{"horizontal_flip": false, "inner_norm": false, "layers": 14, "learning_rate": 0.00095, "beta1": 0.9, "lr_schedule": "cosine"}
Rows from block 10 of a small multi-label image tagger, named by matrix and row number. Rows with one number belong to one neuron. Each number is 50 + 15 x the weight over its row's rms, rounded and kept within 0 to 99. All counts start at 0.
After each neuron's rows are labels from the 100 images, of 14976, where the neuron reaches its largest size: "responds to" is what is common among them; "patch colour" is the nearest of a few named colours to the mean colour under the peak. Only what is clearly more common there than usual is listed. The data: simulated telescope pictures of galaxies. In brackets: how many of the 100.
# gate: MLP gate (model.blocks.10.mlp.gate.weight, 848x320), inputs 40-79
# fc1: MLP up (model.blocks.10.mlp.fc1.weight, 848x320), inputs 40-79
# fc2: MLP down (model.blocks.10.mlp.fc2.weight, 320x848, transposed), outputs 40-79

gate.726:66 72 09 37 55 44 50 28 39 31 36 59 64 32 30 35 68 45 77 36 65 43 43 25 46 59 27 40 28 50 47 37 28 53 53 27 28 65 33 73
fc1.726:62 60 49 52 35 58 50 33 63 45 64 27 64 30 50 49 39 63 09 56 42 21 42 69 43 44 15 51 43 67 33 59 29 55 82 55 37 73 61 27
fc2.726:37 59 58 31 40 38 71 69 33 80 40 59 53 58 49 49 46 61 15 59 38 46 39 46 44 58 59 47 66 29 31 53 58 36 36 15 64 59 71 60
responds to: edge-on disc (98); small (74); bright star with spikes (55)
patch colour: brown (75)

gate.93:65 55 47 75 58 33 23 47 54 56 44 58 41 39 25 56 65 53 49 47 48 50 39 29 71 51 66 51 41 63 45 52 26 57 43 32 34 64 23 37
fc1.93:37 60 30 44 26 57 34 40 39 34 50 54 54 51 31 76 54 32 33 38 51 34 50 35 40 49 42 51 66 31 29 61 58 67 68 33 45 47 56 68
fc2.93:72 29 66 49 55 51 36 48 19 71 46 73 62 39 51 43 74 26 28 40 32 25 41 62 52 51 62 50 53 45 34 35 35 54 32 44 40 54 58 58
responds to: star cluster (100); small (66); many stars (63)
patch colour: brown (84)

gate.547:46 32 59 55 61 78 73 69 58 74 40 20 29 53 34 50 40 40 87 66 41 47 38 71 49 60 24 49 52 62 62 77 54 58 50 74 57 47 69 35
fc1.547:32 49 60 31 70 56 39 46 35 96 43 43 71 47 28 48 62 57 62 62 39 33 26 56 48 78 46 39 37 54 56 56 68 27 29 72 43 09 70 37
fc2.547:48 74 56 63 54 76 46 60 63 45 25 60 65 59 46 43 46 53 74 53 85 61 41 31 55 54 54 69 51 36 67 50 76 45 43 57 71 32 59 28
responds to: irregular (69); small (48)
patch colour: grey (29)

gate.283:58 32 51 44 58 45 76 62 35 51 37 36 43 57 19 49 37 75 49 18 40 43 27 45 57 43 55 41 44 56 39 57 28 57 37 54 50 53 71 62
fc1.283:38 34 80 41 67 43 40 91 45 81 51 59 17 26 61 41 35 53 51 51 45 31 58 50 50 44 36 41 40 23 57 47 36 49 57 53 41 00 58 62
fc2.283:60 55 47 38 68 71 56 66 35 68 43 54 50 60 58 38 44 58 55 46 66 60 52 42 49 69 55 82 58 38 40 75 59 41 45 29 93 48 55 30
responds to: two-armed spiral (70); tilted (63); winding: clockwise outward (51); winding: anticlockwise outward (44)
patch colour: grey (88)

gate.660:43 43 63 51 51 35 35 40 35 32 54 60 50 73 50 58 56 53 63 53 43 50 63 30 59 68 50 27 41 65 33 51 37 76 53 34 60 39 41 58
fc1.660:73 38 63 36 47 48 83 60 27 55 45 25 52 42 37 57 31 51 54 44 48 59 48 49 41 38 44 63 49 52 45 33 56 61 48 31 33 60 59 60
fc2.660:50 44 67 56 58 35 31 32 37 44 53 39 67 42 52 54 75 35 29 38 45 44 28 61 63 53 62 21 41 27 56 64 46 38 64 58 60 53 50 49
responds to: merging pair (75); many stars (63)
patch colour: grey (50)

gate.321:53 60 57 59 46 69 26 54 37 63 58 48 17 67 46 48 40 55 46 61 53 61 72 47 64 55 75 68 21 50 55 56 45 37 65 56 69 46 64 42
fc1.321:46 42 16 45 32 65 47 48 51 39 50 61 27 21 35 30 80 23 73 36 40 47 42 15 59 80 28 43 51 62 53 72 46 17 60 39 38 53 53 61
fc2.321:65 41 92 53 66 61 47 32 24 52 61 51 50 50 52 38 61 47 34 49 49 22 38 52 22 42 49 41 46 36 42 66 45 43 59 46 54 82 36 59
responds to: irregular (99); small (81)
patch colour: brown (48); grey (35)

gate.366:56 58 24 61 14 82 17 62 49 53 49 52 29 25 08 53 60 41 45 38 61 41 50 44 48 60 33 38 51 40 42 51 43 72 59 58 49 56 59 89
fc1.366:57 45 84 32 42 42 40 66 61 60 39 52 67 31 63 58 65 69 46 28 51 57 48 65 53 56 65 34 55 46 56 20 36 37 63 39 45 40 29 43
fc2.366:44 47 17 55 36 51 59 45 83 37 37 40 61 51 49 63 32 70 63 65 47 74 37 36 41 70 54 32 50 68 61 36 49 44 40 48 29 10 55 43
responds to: irregular (100); small (86)
patch colour: brown (40); grey (27)

gate.54:35 41 72 56 59 38 41 51 45 97 32 82 17 48 51 64 44 83 43 70 37 56 49 48 64 45 29 37 33 48 60 35 46 48 45 61 54 53 51 54
fc1.54:59 48 48 75 44 56 56 60 43 41 50 30 67 24 21 47 53 38 69 48 39 42 38 58 65 35 46 71 59 79 44 21 31 73 56 59 56 42 77 58
fc2.54:55 46 74 34 78 48 41 49 24 48 54 50 68 67 50 53 78 80 62 52 57 46 61 58 43 78 56 52 55 69 39 60 52 45 57 53 89 33 55 53
responds to: bright star with spikes (100); merging pair (26)
patch colour: grey (53); pink (45)

gate.305:39 58 30 37 34 92 00 47 60 50 78 61 42 60 51 61 71 49 28 47 36 65 67 59 32 35 50 58 44 38 47 60 60 29 70 51 55 26 63 59
fc1.305:64 53 40 38 62 49 29 41 39 42 52 99 26 37 40 48 56 52 63 59 58 59 34 67 48 46 58 45 29 39 58 83 66 30 32 57 55 68 49 35
fc2.305:82 35 48 26 74 26 15 48 13 31 51 42 49 53 50 39 66 22 21 52 40 41 56 61 52 61 65 39 31 46 30 26 35 41 48 62 36 67 53 57
responds to: many-armed spiral (86); tilted (70); winding: anticlockwise outward (52); winding: clockwise outward (41)
patch colour: brown (44)

gate.17:69 53 58 49 53 23 62 23 56 57 58 57 21 60 26 48 31 52 56 65 55 38 52 43 71 85 39 59 74 52 61 80 64 33 49 58 59 65 64 23
fc1.17:10 33 17 73 51 90 44 59 57 09 53 53 69 64 77 65 73 20 52 58 38 37 61 44 28 74 66 62 66 54 39 85 38 34 42 30 50 55 48 44
fc2.17:76 39 60 21 65 32 52 71 63 38 36 60 30 41 62 47 34 48 48 48 25 46 69 66 53 51 60 43 43 50 32 38 61 54 30 57 33 59 57 87
responds to: two-armed spiral (95); tilted (79); many stars (66); winding: clockwise outward (51)
patch colour: grey (96)

gate.67:48 68 60 62 35 62 52 52 55 67 45 51 47 50 46 51 39 64 88 45 50 51 46 40 48 55 47 81 43 46 62 48 31 65 28 28 60 54 51 53
fc1.67:71 31 31 49 44 66 58 60 55 75 65 42 47 74 51 29 79 55 43 42 25 31 31 58 39 47 53 37 51 19 40 66 58 50 45 51 35 61 64 47
fc2.67:61 43 75 53 59 36 71 44 41 63 61 34 66 48 45 72 84 58 40 44 65 48 34 43 65 45 30 34 63 53 60 50 45 38 52 74 55 29 40 34
responds to: edge-on disc (25)
patch colour: grey (26)

gate.216:36 46 32 56 45 49 26 42 48 63 29 74 45 52 47 48 46 56 61 57 70 53 24 38 55 71 72 62 67 57 40 77 51 64 18 75 81 61 67 72
fc1.216:53 47 40 27 56 69 44 31 57 39 47 39 55 48 46 38 39 42 29 32 34 70 61 51 64 35 25 87 49 74 32 52 42 45 55 31 66 78 60 22
fc2.216:39 39 30 52 49 53 33 39 28 42 45 42 62 45 14 47 34 47 58 56 60 57 41 27 42 60 42 46 56 36 61 51 38 36 44 42 45 39 42 49
responds to: bright star with spikes (70); small (69)
patch colour: brown (58)

gate.354:58 75 48 65 71 40 25 46 17 99 47 58 50 51 34 74 24 61 50 64 56 48 36 49 94 50 55 69 47 63 50 39 41 64 44 73 41 51 67 69
fc1.354:65 39 38 46 44 27 62 41 65 38 29 57 55 33 39 62 57 58 73 59 51 27 20 59 52 34 34 46 61 60 55 42 52 56 57 18 62 46 49 48
fc2.354:49 34 84 52 73 54 62 31 27 64 65 30 56 24 51 55 62 68 48 42 47 52 33 46 29 54 46 27 61 35 52 72 35 62 52 28 58 65 52 42
responds to: merging pair (77); many stars (71)
patch colour: grey (75)

gate.438:59 58 43 44 42 23 42 38 45 67 38 73 53 37 25 66 35 75 39 54 72 42 45 40 49 51 28 69 43 41 54 39 53 60 44 23 31 33 51 65
fc1.438:67 51 33 67 46 50 29 47 27 40 41 41 62 34 54 31 49 51 54 71 24 66 34 52 47 09 64 38 14 39 56 24 39 69 59 66 53 65 71 54
fc2.438:57 40 77 34 76 41 68 31 35 29 61 71 68 31 54 48 63 55 56 45 28 28 66 71 24 70 50 05 68 46 47 69 39 37 43 69 49 32 37 83
responds to: merging pair (90); small (90)
patch colour: brown (52); grey (47)

gate.235:46 40 62 72 65 48 47 43 16 48 50 68 24 75 68 68 53 49 69 47 49 58 39 36 55 56 42 60 44 45 89 48 52 51 45 51 59 58 70 89
fc1.235:72 04 51 44 26 37 57 64 53 60 61 25 53 61 54 32 52 44 52 40 25 56 56 49 48 44 42 47 56 62 65 53 56 64 39 34 43 48 56 71
fc2.235:60 49 37 59 73 61 82 36 42 52 62 41 43 31 39 27 50 60 53 26 61 78 48 25 53 68 55 27 57 49 53 21 48 60 42 50 64 59 31 37
responds to: many stars (68); bright star with spikes (58); merging pair (34)
patch colour: grey (50)

gate.710:56 69 15 34 67 58 23 00 44 65 50 67 69 28 28 46 91 39 49 66 56 49 28 55 45 49 53 43 48 28 64 77 47 39 57 41 18 54 26 54
fc1.710:48 21 73 38 51 60 37 70 30 72 41 99 15 60 62 59 49 50 73 74 39 37 35 59 28 31 66 41 42 52 58 61 49 28 48 69 67 41 56 56
fc2.710:52 34 55 42 60 22 05 50 00 32 68 53 36 58 62 44 54 16 29 64 30 43 53 61 58 44 60 47 35 56 46 23 36 59 58 65 42 89 52 56
responds to: many-armed spiral (99); tilted (82); winding: anticlockwise outward (66); winding: clockwise outward (34)
patch colour: brown (44); grey (40)

gate.490:39 50 48 40 06 75 46 45 45 30 44 59 54 56 47 52 60 61 63 42 78 40 55 46 47 39 37 49 36 42 77 55 44 19 52 50 52 57 49 68
fc1.490:45 44 43 55 10 54 07 53 55 36 59 52 19 48 69 51 55 44 35 61 31 62 90 49 56 61 49 53 47 45 58 71 39 36 47 55 65 50 76 33
fc2.490:00 52 55 77 37 40 47 47 59 47 67 52 49 52 47 71 43 55 50 35 58 49 50 54 57 23 38 59 39 68 78 54 48 49 86 61 56 58 46 41
responds to: star cluster (54)
patch colour: brown (42)

gate.7:46 57 27 66 85 43 57 36 48 20 26 76 64 63 48 37 40 83 51 51 72 64 27 55 37 46 48 58 62 40 71 61 66 53 66 52 33 44 43 60
fc1.7:28 60 72 50 29 60 48 42 50 51 27 53 56 66 62 44 56 60 50 63 58 52 43 52 42 62 24 45 66 67 39 71 36 33 62 86 76 67 46 38
fc2.7:69 47 29 43 62 54 44 31 56 32 69 04 46 43 53 41 69 35 67 62 29 51 33 33 71 64 47 37 66 41 50 40 36 52 53 39 21 52 32 50
responds to: many-armed spiral (46); winding: anticlockwise outward (36); winding: clockwise outward (35)
patch colour: brown (56); grey (32)

gate.238:35 43 58 53 60 43 60 66 42 52 38 57 30 65 29 49 45 59 66 33 59 51 21 33 36 36 75 29 63 28 56 87 37 55 63 55 52 44 62 58
fc1.238:60 42 55 47 30 52 72 58 53 46 43 59 35 65 78 43 37 42 39 45 47 48 36 61 31 31 52 34 53 52 36 42 59 51 52 47 75 70 59 43
fc2.238:57 35 99 36 46 35 67 41 00 39 64 40 46 47 66 55 66 31 33 46 24 37 31 64 48 60 52 23 58 64 42 66 28 50 54 57 40 58 42 67
responds to: many-armed spiral (53); winding: anticlockwise outward (44)
patch colour: brown (42)

gate.377:44 33 59 61 74 63 56 55 31 62 53 68 40 64 36 48 51 35 49 49 42 50 74 58 57 31 70 45 57 52 63 42 40 46 60 50 26 47 54 63
fc1.377:36 35 74 45 73 52 39 49 41 50 52 44 69 27 15 44 45 42 21 66 57 63 51 57 39 68 49 38 48 45 57 43 49 39 54 56 26 15 51 56
fc2.377:24 57 75 54 25 54 68 47 80 44 40 39 27 52 60 40 47 63 71 38 54 72 49 31 57 75 58 48 54 46 61 60 73 50 50 36 65 54 64 39
responds to: irregular (74)
patch colour: brown (45); grey (36)

gate.232:87 48 27 47 20 38 34 35 59 27 55 50 28 37 40 48 48 72 31 49 51 54 54 33 26 35 51 44 61 72 49 61 43 32 18 46 60 46 72 48
fc1.232:76 45 48 69 68 23 76 63 20 85 43 55 44 38 21 19 46 67 46 51 52 58 23 55 73 42 56 47 51 62 52 48 55 36 30 44 39 78 57 51
fc2.232:06 59 52 81 10 46 52 51 54 48 58 40 42 61 43 78 47 46 54 46 49 52 49 49 60 18 36 56 44 67 70 46 50 53 76 48 51 62 53 40
responds to: many stars (65); star cluster (59)
patch colour: brown (49)

gate.605:46 42 51 51 56 49 65 61 52 33 81 47 47 27 50 49 68 56 61 32 54 44 72 27 39 74 44 56 62 39 41 64 73 24 47 25 35 50 54 59
fc1.605:56 47 32 58 43 48 58 25 44 30 50 58 67 48 51 39 60 81 46 50 61 57 58 53 15 47 58 39 66 58 60 37 41 50 64 59 50 65 34 46
fc2.605:42 76 24 46 43 60 55 80 50 63 16 51 35 87 46 60 48 37 51 52 47 60 51 49 71 44 43 70 53 54 35 47 72 36 45 47 64 28 67 57
responds to: merging pair (49); barred spiral (25)
patch colour: brown (46)

gate.615:33 54 28 43 39 77 31 44 64 20 56 59 61 62 66 78 59 50 63 43 55 55 63 34 33 48 17 53 63 63 59 31 52 58 80 46 57 59 56 40
fc1.615:39 60 66 39 86 38 91 52 44 49 33 63 43 46 05 37 30 60 70 69 54 49 28 65 56 46 50 43 42 56 67 54 36 42 54 67 47 40 37 59
fc2.615:99 48 55 20 78 55 58 57 48 55 29 57 46 50 55 30 57 44 48 54 47 42 49 51 47 75 67 48 53 31 24 43 56 52 18 47 52 38 51 67
responds to: many stars (88); barred spiral (36); winding: anticlockwise outward (35)
patch colour: brown (64)

gate.213:94 45 36 54 21 25 45 37 54 42 58 64 39 26 52 47 50 68 33 32 57 66 52 44 36 50 46 69 59 37 52 43 65 45 02 48 56 56 85 33
fc1.213:71 42 77 46 59 36 60 63 38 79 48 41 33 41 24 23 53 49 54 56 56 57 32 56 67 33 61 54 49 66 51 54 65 38 19 64 40 64 68 43
fc2.213:01 64 42 77 22 45 51 55 51 50 54 47 34 60 50 80 51 47 56 46 52 45 49 42 60 25 36 58 41 69 70 47 53 49 76 50 52 56 50 42
responds to: noisy (65); star cluster (33)
patch colour: brown (37)

gate.712:60 49 52 65 76 32 61 50 20 70 24 86 42 46 31 63 37 81 50 51 65 46 40 44 60 53 36 34 45 44 56 60 41 57 55 43 09 48 47 74
fc1.712:78 47 41 47 56 49 55 50 64 57 43 41 42 49 33 36 49 36 62 68 60 44 22 57 90 40 37 48 10 38 45 37 62 52 52 54 50 63 35 66
fc2.712:51 21 59 67 51 33 40 33 50 47 74 79 79 17 58 56 54 50 43 52 18 47 48 63 57 45 63 15 50 41 51 47 34 48 47 48 43 49 29 67
responds to: star cluster (93)
patch colour: brown (83)

gate.544:43 44 27 57 58 46 43 70 56 46 52 57 56 41 23 56 56 46 41 54 52 30 77 32 46 84 61 39 57 30 58 62 65 49 67 19 39 30 38 35
fc1.544:37 31 44 53 48 53 15 15 23 33 39 36 52 64 58 38 61 62 53 20 67 62 64 29 48 65 55 23 63 64 69 67 49 43 31 58 61 63 89 49
fc2.544:57 54 36 30 53 49 81 74 66 19 58 46 51 61 52 47 23 66 48 33 63 60 69 37 74 68 62 68 45 59 69 51 51 43 63 86 37 58 30 29
responds to: many stars (91); star cluster (58)
patch colour: brown (36)

gate.224:57 54 60 38 36 60 46 45 65 71 34 70 33 54 39 70 78 48 61 57 49 68 45 59 46 66 47 79 56 58 71 51 51 52 70 18 38 82 35 52
fc1.224:75 55 49 38 25 58 62 56 60 45 56 41 45 37 45 59 39 37 65 52 64 40 67 78 64 37 50 46 53 31 52 62 38 64 18 46 48 45 45 60
fc2.224:33 49 26 36 77 60 46 42 53 42 71 81 17 31 78 48 50 34 67 43 25 20 39 50 56 69 99 40 46 35 50 62 46 66 34 73 52 50 46 56
responds to: noisy (61); many stars (60); bright star with spikes (54); irregular (49)
patch colour: grey (35)

gate.384:46 46 35 67 45 57 29 36 72 33 50 50 47 51 50 71 46 41 44 32 35 66 45 25 52 60 63 57 58 41 18 57 55 66 36 35 51 38 35 60
fc1.384:21 49 63 46 75 72 60 34 35 37 45 52 49 89 92 55 49 58 52 47 55 45 42 62 09 44 66 48 41 46 67 43 49 51 41 70 56 36 38 52
fc2.384:22 71 32 57 29 50 73 51 77 39 51 09 36 52 59 56 48 71 68 51 53 70 43 34 57 46 40 47 53 57 66 80 62 47 69 49 56 49 46 37
responds to: star cluster (100); small (48)
patch colour: brown (48)

gate.538:89 77 39 42 47 31 81 52 34 44 38 46 67 40 39 54 50 62 52 44 35 40 59 27 63 44 53 41 40 62 57 36 48 52 51 23 60 44 64 56
fc1.538:47 49 52 51 47 28 47 72 59 38 55 85 51 44 64 16 31 40 67 31 63 47 69 64 47 46 68 26 53 21 34 48 74 24 39 19 48 33 47 43
fc2.538:41 58 47 59 27 58 72 60 88 53 34 79 44 48 36 40 37 47 82 52 59 47 52 42 37 43 35 68 55 55 58 41 70 66 38 53 59 27 31 68
responds to: merging pair (100)
patch colour: grey (76)

gate.139:44 17 71 37 59 52 54 56 63 30 41 53 49 47 60 15 37 43 62 34 69 62 48 63 42 26 18 40 55 24 53 56 70 59 63 38 58 78 78 40
fc1.139:39 54 43 47 67 49 56 52 50 62 54 51 43 35 53 63 54 60 46 51 54 60 65 63 39 36 46 13 58 58 66 39 41 50 60 63 34 55 66 65
fc2.139:48 39 36 63 37 65 71 33 20 42 41 60 43 32 17 58 34 75 35 45 09 46 52 60 53 42 24 23 57 63 50 35 31 44 55 60 00 45 52 47
responds to: merging pair (63)
patch colour: grey (45)

gate.294:84 39 37 49 43 51 20 33 49 59 50 73 60 28 28 53 72 65 53 61 29 51 54 48 40 38 59 65 56 34 57 62 46 26 00 55 47 31 56 45
fc1.294:63 44 61 58 36 38 80 52 25 37 42 24 43 53 14 50 46 51 53 51 61 43 42 52 42 52 78 33 68 42 47 40 53 63 30 50 36 45 58 45
fc2.294:27 75 53 66 24 70 75 56 99 50 43 46 41 50 39 58 36 80 86 54 67 57 42 35 44 39 38 66 62 50 70 66 74 56 52 46 81 37 52 41
responds to: many-armed spiral (93); tilted (78); winding: clockwise outward (59); winding: anticlockwise outward (38)
patch colour: grey (65)

gate.245:63 35 42 58 71 25 50 29 30 46 33 68 67 48 68 53 71 65 42 52 19 43 37 36 51 41 30 54 54 36 46 66 44 49 22 44 45 47 16 74
fc1.245:59 46 57 24 38 24 56 59 72 67 58 59 51 29 25 75 59 52 55 46 60 52 91 61 62 42 32 66 52 24 32 59 68 52 33 35 43 58 58 48
fc2.245:59 42 26 47 36 56 43 59 20 66 44 45 30 72 69 53 24 26 17 49 79 40 65 63 47 37 43 73 48 58 52 42 38 37 62 38 61 71 57 41
responds to: bright star with spikes (68); many stars (66); tilted (45); winding: anticlockwise outward (32)
patch colour: grey (57)

gate.419:51 47 52 38 62 46 49 25 52 56 45 78 37 32 25 58 41 63 62 68 31 56 48 40 72 51 48 60 43 29 49 47 48 61 77 51 25 69 51 65
fc1.419:88 96 42 51 44 32 24 26 46 63 39 49 52 37 53 42 33 61 58 51 51 52 37 52 61 37 69 49 53 60 31 37 43 61 57 26 26 67 42 36
fc2.419:34 41 69 53 27 48 62 38 31 51 61 29 69 46 55 41 47 61 27 36 54 53 50 57 19 56 43 30 49 48 35 76 48 30 61 39 43 48 51 53
responds to: many stars (81); edge-on disc (46)
patch colour: grey (60)

gate.698:38 46 38 66 63 56 49 60 38 56 48 76 38 51 25 24 57 43 80 64 77 34 54 33 62 67 34 43 37 36 40 75 51 25 51 49 52 27 61 65
fc1.698:49 31 70 57 72 10 63 57 53 50 39 56 79 47 63 44 49 69 45 22 48 51 44 53 45 38 69 50 81 41 37 56 50 53 42 39 67 36 34 15
fc2.698:26 60 24 52 32 42 61 60 99 50 37 42 50 56 42 58 50 59 69 62 61 85 52 40 50 61 49 50 58 66 54 30 54 52 40 37 38 14 68 43
responds to: irregular (100); small (70)
patch colour: brown (48); grey (39)

gate.259:32 31 70 60 62 63 55 71 53 52 19 75 59 58 52 46 35 60 61 53 52 51 30 71 54 75 83 37 32 24 38 66 20 27 36 49 39 48 45 33
fc1.259:67 46 45 63 39 71 57 61 52 37 64 43 66 33 58 57 68 49 40 28 43 62 32 66 64 59 58 77 50 47 61 33 41 43 79 40 40 40 74 51
fc2.259:69 38 80 48 58 58 53 38 58 33 62 41 60 85 55 42 45 81 70 34 55 55 62 58 65 61 53 51 52 70 59 58 43 36 59 64 59 31 36 53
responds to: bright star with spikes (100); round elliptical (35)
patch colour: grey (74)

gate.42:38 45 59 30 61 38 42 48 50 49 22 86 52 67 47 59 63 25 68 53 56 68 48 30 52 52 81 64 50 35 45 47 59 57 43 46 50 35 42 66
fc1.42:42 47 78 64 86 73 45 71 62 45 49 53 37 81 72 74 27 38 53 60 55 26 72 48 31 71 52 83 82 79 59 66 53 39 74 56 61 37 58 55
fc2.42:26 45 58 34 42 22 65 70 27 72 48 93 55 45 59 52 12 61 19 40 36 46 48 40 49 64 58 52 53 36 30 47 53 38 49 30 56 70 63 51
responds to: many stars (69); tilted (64); two-armed spiral (58); edge-on disc (34)
patch colour: grey (61)

gate.731:32 66 69 53 64 42 36 71 42 70 45 87 40 57 46 57 41 57 60 55 72 78 26 56 59 67 42 40 40 44 70 52 33 53 52 71 56 45 40 52
fc1.731:71 45 50 40 42 53 88 47 42 29 58 28 68 42 46 55 32 58 61 37 59 63 27 53 70 33 40 53 45 43 45 38 54 44 39 31 65 52 51 55
fc2.731:83 43 23 28 58 72 70 50 35 66 46 39 49 60 49 47 51 51 60 62 42 55 37 62 46 68 40 54 68 55 34 35 48 53 35 42 70 33 54 50
responds to: bright star with spikes (100)
patch colour: grey (71); pink (27)

gate.169:72 79 45 42 52 32 11 16 65 78 63 84 59 35 52 45 75 63 70 40 67 55 44 42 43 34 36 49 51 64 60 39 46 48 54 26 23 59 40 33
fc1.169:37 36 41 31 37 54 19 43 31 88 54 66 37 56 47 77 52 40 47 70 40 54 49 61 43 55 28 46 46 48 54 58 51 47 52 76 48 60 71 47
fc2.169:41 46 40 45 57 35 03 42 35 35 78 27 48 48 62 53 61 34 70 64 46 54 43 36 50 36 50 37 44 64 62 24 31 72 55 62 45 81 51 40
responds to: many-armed spiral (100); tilted (100); many stars (66); winding: clockwise outward (55)
patch colour: grey (87)

gate.455:60 62 65 42 81 19 40 53 27 81 53 66 56 79 49 40 51 90 53 54 54 62 44 17 36 36 47 74 47 22 59 47 54 30 64 75 57 30 34 47
fc1.455:56 58 42 34 32 62 48 47 44 52 54 55 87 06 37 53 79 49 59 53 58 48 33 60 62 61 61 34 53 25 40 62 38 27 50 44 26 79 55 39
fc2.455:50 32 34 47 50 45 19 49 04 54 66 40 35 53 46 52 48 36 19 79 41 29 54 46 40 42 40 58 54 69 47 28 15 59 58 52 44 61 33 67
responds to: many-armed spiral (99); tilted (92); winding: clockwise outward (58); winding: anticlockwise outward (42)
patch colour: grey (100)

gate.349:57 58 48 55 40 40 45 39 48 56 50 54 51 59 46 38 18 42 37 39 90 48 53 48 71 56 53 27 65 71 22 52 44 66 44 37 57 28 39 34
fc1.349:56 60 51 57 21 66 41 65 45 46 43 51 46 55 63 52 55 45 66 51 66 25 85 80 56 48 52 74 51 77 56 40 37 56 37 57 46 71 72 38
fc2.349:54 32 54 42 71 50 60 56 33 32 42 25 57 37 55 21 67 48 56 60 54 66 55 54 53 34 76 64 53 67 51 39 50 96 46 46 27 70 61 42
responds to: merging pair (30)
patch colour: brown (41)

gate.271:38 68 13 61 38 61 52 53 32 39 50 57 51 26 50 47 80 75 59 72 42 50 44 24 50 44 50 60 39 38 66 56 53 48 50 46 32 90 68 82
fc1.271:51 85 47 63 52 45 49 47 28 34 75 73 69 33 42 76 61 45 46 43 32 13 37 22 59 56 53 72 60 32 55 51 41 51 38 52 52 74 45 47
fc2.271:47 57 18 59 20 66 40 64 69 57 35 63 56 56 72 65 60 61 46 22 55 43 39 42 26 45 43 38 45 50 52 49 44 45 49 63 31 25 55 57
responds to: many stars (72); edge-on disc (51)
patch colour: brown (43)